Weights of a small masked spectrogram model.
Training: muon at rate 0.0031, 10100 steps, batches of 384.
Data: trained on melodies that start on their tonic, played by one synthesised instrument, 148.9 epochs.
Rows from block 3 of the decoder of a small masked spectrogram model, named by matrix and row number. Rows with one number belong to one neuron. Each number is 128 + 24 x the weight over its row's rms, rounded and kept within 0 to 255. All counts start at 0. After the name is the row's rms in percent of the matrix's.
After each neuron's rows are labels from the 100 clips, of 14848, where the neuron reaches its highest value: "top examples" is what is common among them. Only what is clearly more common there than usual is listed. The data: melodies that start on their tonic, played by one synthesised instrument. In brackets: how many of the 100.
# fc1: MLP up (decoder.3.mlp.fc1.weight, 768x192), inputs 64-127
# fc2: MLP down (decoder.3.mlp.fc2.weight, 192x768, transposed), outputs 64-127

fc1.542 093 [128 128 128 128 172  88 161 128 128 172 128 128 128 128 128 128 128  88 170 128 186 208 128 128 169  98 128 128 128 128 163 128 128  81 128 159 128 128 128 128  96 128 128 128 128  70 128 128  78 128 128 128 128 191 174 128 128  81 128 128 128  92 128 188]
fc2.542 094 [128 128 128  64 128 128  82 128 128 128 128 128 128 170 101 128 128 128 128 128 128 128  51 128 128 128 128 174 187 128  85 128 128 128 128  51 128 128 128 128 128 128 128 128  87 128 128 128 128 128 128 128 173  94 128 128 128 157  89 128 128 162 128 128]
top examples: reverberation (86); bell-like (59); clipping (29)

fc1.57 089 [128 128 128 128 128  58 128 128 173 128 128 128  74 128  88 128  83 128 128 128 128 128 128 128 128 128 128 159 128 151 160 128  86 128 128 128 128  91 170 128 128  87 128  63 128 128 128 128  92  77 128 128 128 128 128  90 128 165 128 128 128  80 128 128]
fc2.57 093 [128 128 128 128 128 172  66 128  44 128 128 128 128 128 128 128 128 128  99 128 128  74 128 128 128 173 128  94 128 128 128 128 128 128 128 128 128 128 128 128 128 169 128 200  97 128 128 128 128 128 128 128 187 128 128 128 100 128 128 128 128 174  68 149]
top examples: reverberation (90); harpsichord-like (27)

fc1.11 096 [128 128 181 128 183 171 189 128 128  83 128 158  92 128 128 128 128 128 128  65 128 128 128 128 128 160 128 128  76 128 128  80  96 128 128 128 128  83 128 128  73 128 128 155 128 128 128  95 103  76 128 128 128  92 128 128 128 128 128 171  83 128 128 165]
fc2.11 101 [128 128 128  98 128  71  65 128  94 128 128  94 167 128 128 128  95 128 128 181  97 128 128 128 128 128 128 128 171 128 128 158 128 128 128 128 128 182 105 128 166 128 128 128 128 160  99 162 212 161 128 128 128 173 128 128 128 128 128 128 128 128 128 128]
top examples: the note C# (65); square lead (48)

fc1.161 102 [ 97 128 128 169 128 128 128 128 128 128 128 128 169  87  89 128 128 192 128 128  94 161 179 128 128 128 128 128 128 128 128 187 128 128 165 128 128 165 128 103 128 128 128 161  87  64 128 128 128 128 199 128 128 165  89  92 128  73 128 128 101 128 128 128]
fc2.161 098 [ 96 128 128 128 189 128 128 128 128 128 183 128 128 128 128 185 128  80 128 128 171  97 161 128 169 128  77 128 128 128 165  53 128 128  72 128 128 128 152 128 128 128 128 159 128 128 154 214 128 128 128 128 128  86 176 128  96 128 128 128 128 128 128 128]
top examples: the note C# (70); quiet level (67)

fc1.42 107 [155 128 128 128 128 128 128 128 128 128 100 128 173 105 151  85 128 128 128 128 128 128 128 128 106 128 128  82 152 128  99  91 128 128 177  96 128  62  81 128 149  98 128 128 128 128  84 184 128 128 171 170 128 128 128 128 128 179  88 128 153 128 128 128]
fc2.42 097 [128 128 176  81 128 128 200 128 128 128 128 128  95 128 178 128 128  66 128 128 128 128 128 128 190 128 128 128 128 102 128 153 128 128 128 179 181 128 128 128 128 152 128 128 128  84 128 128 128 128 128 128 128 128  88 128 128 103 128 128 128  88 180 168]
top examples: the note G# (88); tonic: G# (43); pink noise (40); white noise (29)

fc1.15 083 [128 128 128 128 128 128 157 128 128 128 128 128 128 128 128 128  95 128  65 169 128 206 128 128 128 128 128 128  78 161 128  76 128 128 128 128 128 128 128 128 173 166 128 128 177 128 128 128 128 164 128  79  81 128 128 128 128 128  91 128  91 160 128 128]
fc2.15 085 [128 128  87 128  85 167 128 128 128 128 128 128 128 128  99 128 128 128 186 128 128 128 128 170 128 128 203 128 128 128 128 174  55 128  81  70 202 128 128 128  89  61 128 128 128 128  77 128 128 128 156 172 128 128 128 128 128 128 128 128 183 128 128 128]
top examples: the note C# (76); vibraphone-like (29)

fc1.587 106 [128 128 128 128 128 128 128 128 173 163  36 128 128 100 128 160 128 128 154  83 128 128 128 128 128 168  83 128 128 128 128 128 196 175  97 128 128 128 128 128 165 128 128 128 128  79 128 128 128 128 166 153  95 173  98  76 128 128 128 128 128 128 128  88]
fc2.587 104 [148 128 128  90 128 128 154 128 128  86 180 103 128 128  98 101 128 128  95 128 128  94 128 128 128 128 128 128 128  86 128 128 128  92 128  92 128 151 128 128  88 128 128 167 128 190  95 128 158 128 128 128 174 128 150 159  87 128 128 128 128 128 128 128]
top examples: the note G# (69); clipping (37); organ-like (31); tonic: G# (25)

fc1.560 084 [128 128  86  98 128 128 128 128 128 128 128 173 128 128 128 128 187 128 178 128 128 162 128 128 128 128  90 128 128 128 128 165 128  88 128 128 128  88 128 128 128  93 128 210 128 128 128 128 128 128 128 128  80 128 128 128 128  85  62 128 128 128 128 128]
fc2.560 081 [128  73 128 128 128 128 128 128  63 128 128 128 172 128 128 128  73 128  75  90 128 128 128 128 179 128 128 128 128 128 128  99 128 128  61 179 162 128 128 128 128 128  73  57 128 128 128 128 128  53 128 128 163 128 128  80 128 196 179 128  69  82 128 128]
top examples: staccato (67); flute-like (46)

fc1.51 108 [128 128 128 128 128 128 128 128 128 128 162 128 128 128 128 128 154  97 128  95 128 128 128  91 128 128 128 128 171 232 128 128  87 128  70 128 128 128 128  53 128 100 128 154  80 103 128 150 150 128 128 169 128 128 163 165 128 128  96 128 128  94 128 161]
fc2.51 088 [128  90 128  98 128 128 161  82 128 128 128 128 128  86 128 128  87 128 128 169 128  61 128 168 128 128  88 165 128  94 128 128 128 128 177 128 128 128 128 128 128 128 165 128 128 160 128 128 128 128 128  72 170 128 128  74 128 128 128 159 128 104 128 128]
top examples: reverberation (68); the note F# (67); tonic: B (26)

fc1.713 099 [128 128 128 128 128 128 128 128 128 128 128 128 170 128 164 128  92 128 128 128 128 128  96 128 128 128 128 156 155 128 128 128 128 158 128 176 102 128 128 128 128  63 128 165 163 128 128  99 128  93 165 128 128 128 165 128 128  95 169  95 128 161 128 170]
fc2.713 114 [100 128 105 128 154 173  88 128 162 128 128 128  90 103  89 100 167 128 128 148 128 128 161 128 128 128 128 128 128 128 128 128 128  94 128  89 158 106 128 128 128 177 128 128 128 128 128 128 128 128 128 171 128 128 128 128 128 160  97 179 128  93 128 104]
top examples: vibraphone-like (52)

fc1.463 124 [128 162 128 169 128 128 128 128  91  71 128 156 128  99 106 191 166 128 128 128 128 128 128 153 128 128 128 128 128 128 128 157 128  89 128  91 169 128 106 107 128 128 103 128 161 128  88 128 128 166 128 128 128 128 128  71 178 128 128 155 128 128 128  83]
fc2.463 109 [165 128 163 128 128 167 128 128 128 128 128 128 128 128  90  92 128 128 128 128 109 128 128 128  97 165 170 128  75 128 128 128  70 128 128  74 128 128 156 128 128 128 128 128  94 108 128 180 128  91 128 128 128 128 128 165 128 128 128 128 128  95 128 160]
top examples: the note C# (87); tonic: C# (51)

fc1.437 131 [128 163 128 128 128 128 128  74 150 157 180  82  95 112 128 128 128 128 128 128 128 128 128 128 128 168 198  81 128 128 128 128 128 128 161  60 185 128 104 128 128 101 128 128 128 128 128 128 104 157 174 128  74 128 128 128  82 128 128 184 128 107  94 128]
fc2.437 115 [128 128 128 159  96 128 128 128 128  95 128 128 128  97 172 128 128 128 128 128 105 107 106 128 128  66 128 128 128  90 128 128 128 128 128 128 128 128  99 179 128 103 128 161 128 128 102 128 196 128 128 128 128 188 128 100  90 128  59 128 176 168 128 128]
top examples: the note G# (67); tonic: A# (27)

fc1.432 082 [128  69 128 165 128  83 179  90  69 164 128 128 128 186 128 128 128 171  63 128 128 128 103 128 128 128 128 128 128  80 183 128 128 128 128 128 128 172 178 128  91  89 128 128 175 165 128 128 128 128 128 128 128 128  77 128 128 128 128 128 187 128 128 128]
fc2.432 093 [128 161 128 128 128 128  91 128 128  71 128 157 181 128 128 128 128 128 128 128 128 128 154 128 128 128 128 128 128 128  76 159 128  99  90 128 128  83 128 128 128 184 128 128 128 128  90 128 100 128 128 128 128 128 179 128 128 128  76 179  76 128 179 128]
top examples: reverberation (89); quiet level (85); square lead (26)

fc1.136 088 [128 128 128 128 128 167  94 128  77 128 128 188 195 211 128 128 128 128  94 128 128 128 128  79 128 128 128 128 128 128 128  84  89  97 128 128 128 128 128 128 128 128 128 128 128 128 128 128  82 169 128 128 128 128 128 199  89 128 128 172 128 128 128  79]
fc2.136 103 [128 128 128 128 128 128 190 128 214 163 128 128 128  82 128 128 128 128 160 128 128 128 159 181 128 128 128 128 128 162 128 128 173 128 128 156 167 128 177 128 111 128 128  76 128 180 128 128 162 128 128 128 128 128 128  65 128  63 128  90 128 128 169 128]
top examples: vibraphone-like (37); marimba-like (34)

fc1.321 085 [128 128 128 128  71 128 128 128 164 128 128 177 128 128  77 128 128 128 128 128 162  89 128 128 128  69 128 128 128 128 128 128 128 128 128 128 128 128 128 128 128 128 128 128 128 128 128 128  82 164 128 128 128 128 128 128 128  84  84 128 128 128 128  88]
fc2.321 108 [ 95 104 128 128 166 128 158 128  84 128 128 128 128 128 177 128  77 128 128 128  97 128 128 164 128 178 128 128 128 128 128 128 128 128 176 128 128 128 128 128 128 128 128 128 128 128  97  94 171 128 128 128 155 128 128 128 153 128 128 128 128 104 128 174]
top examples: reverberation (78); the note E (67); tonic: E (30)

fc1.384 076 [128 128 128 128  99 128 128 176 128 128 128 156 128 128 128  79 128 128 128 128  81 128 128 128 128 128 128 128 128 166 128 128  53 128 128 128  82 128 128 128 170 128  82 128 128 175 173 128 128 128 128 128 128 128  82 128 128 128 128  81 128  90 128 128]
fc2.384 090 [128 128 128 165 128 128 128 100 128 128 128 128 128 128 128 128 128 128 128 128 128 128 128 128 128 128 128 191 128 128 128 128 128 128 128 128 184 128 128 182 128 128 128 128 168  99  92 159  83 128 128 128 128 128 128 128 128 128  61 199  67 128 128 128]
top examples: the note G# (68); tonic: G# (42); flute-like (37)

fc1.81 094 [128 128 128 128 128  92 128 184 128 128 128 128  63 128 128 128 128 169 128 128  73 128 128 128 128 128 128 128  71 128 128 128 128 128  86  90 176 128 128 128 128  97 170 128 128 164 128 128  65 128 128 128 128 128 128 128 128 128 128  66 128 128 128 128]
fc2.81 134 [ 96 128 128 128 128 128 128 128 172 167 166 156 158 128 173 141  60 128  52 128 163  67 128 128 128 128 128  93 128 128 128 158  87 128 128 193 128 128 128 128 177 128 128 128 128 128  65 103 214 128 128 128  86 128 128 128 128 143 154 128  88  71 128 128]
top examples: reverberation (68)

fc1.710 099 [128 128 128 101 128 128  27 128 128 128 128 128 128  66 166 128 128 171 128 128  93 100  39 128 128 128 128 128  92 161 128 128 128 128 128 176 151 128  86 155 128 128 128 154  87 128 128 128 128 128 128 128 128 176 128 128 128  99 166 128 128 128 128 164]
fc2.710 103 [196 128 128 155 181 128 128 128 128 101 155 128 104 164 128 106 128  93 128 128 107 157 128 128 128  53  85 128 128 128 128 128  85 128 128 128 128 128 128 128 163 128 128 128 209 128 128 128 128 128 128 128 101 128 128 128 128 128  70 148 128 151 128 128]
top examples: the note C# (84); the note F# (82); tonic: F# (40)

fc1.725 099 [128 128 188 128 128 104 128 128  81  97 128 128 128 128  90 128 128  91 128 128 102 128 128 128 128 128 128 153 128 128 128 128  93 128 128 167  92 128 128 173 128  68 177 183 128 128 128 128  94 128 128 128 128 151 128 128 128 169 185 128 128 128 128  75]
fc2.725 092 [128 128  74 128 158 165 128 128 128 128 128 128 128  84 128 128 128 128 128 174 184 128 160  88 128 128 128 128 128 128  98 128 128 128 128 128 128 128 128 128 128 128 128  85 128 128 128 128 170 128 128 128 128 128  95 128 128  97 128 157 128 186 128 128]
top examples: vibraphone-like (58); marimba-like (41)

fc1.450 173 [ 98 128 154 105 128 155 128 152 128 128 128 128 159  96 157 128 163 167 128  98 128  52  55  96 156 147 142  97 128 128 128 107 128 128 128 105 104 128 128 147 128 128 128 158 108  90 156 172 128 128 153 128  83 151 128 128 106 128 162 148 128 128 128 128]
fc2.450 183 [170 128 155 128  87 116 128 128 100 128 158 159 128 110 144  91 128 128 128  96  94 128 128 128 128 128 128 128 128  95  74 145 154 112 151 152 128 128 128 151 128  95 150 128 145 128 106 128 128 168 128 128  99 128 128 128  98 104  94 128 128 128 128 148]
top examples: the note C# (99); tonic: C# (48)

fc1.33 084 [ 91 128 128  87  90 128 186 128  89  72 172 128 128 171 128 128 128 128 128 128 168 128 189  95 166 128 128 128 128 128 128 128 128 186 170 128 128 128 128 197 128 128 128 128 194 168 128 161 128 128  85 128 128 128 128 128 128 128 101 128 128 128 128 128]
fc2.33 092 [128 128 128 128 207 128  63  84 128 163  91 128 158  72 188 128 128 128 128 128 128 128  80 128 128 128 128 128 168 128 128 128 166 128 128 163 128 128 128  79 128 128 128 128  91 128 169 128 128  78 128 128 128 128 128 128 128 128 128  72 128 128 128 177]
top examples: vibraphone-like (48); marimba-like (40)

fc1.689 096 [128  92 169 193 128 128 128 158 128  96 128 155  93 128 166 103 128 163 128 128 128 128 128 128 185 128 128 128  75 128 128 128 128 128 128 128 194 128 128 128  74 128 128 128 128 128 128 172 128 167 128 128 128 128  89 128 170  90 128 158 128 128 128  62]
fc2.689 091 [128 203  66  67 128 128 128 128 128 128 128 128 171 128 102 161 128 128 128 128 128 128 128 128 128 128 128 128 128 128 128 128 128 128 128 172 128 128 128 128 128 128 128  79 128 128 128 128  77  38 128 163 153 128 128 102 128 160 128 128 128 128 128 128]
top examples: the note C# (81); tonic: C# (26)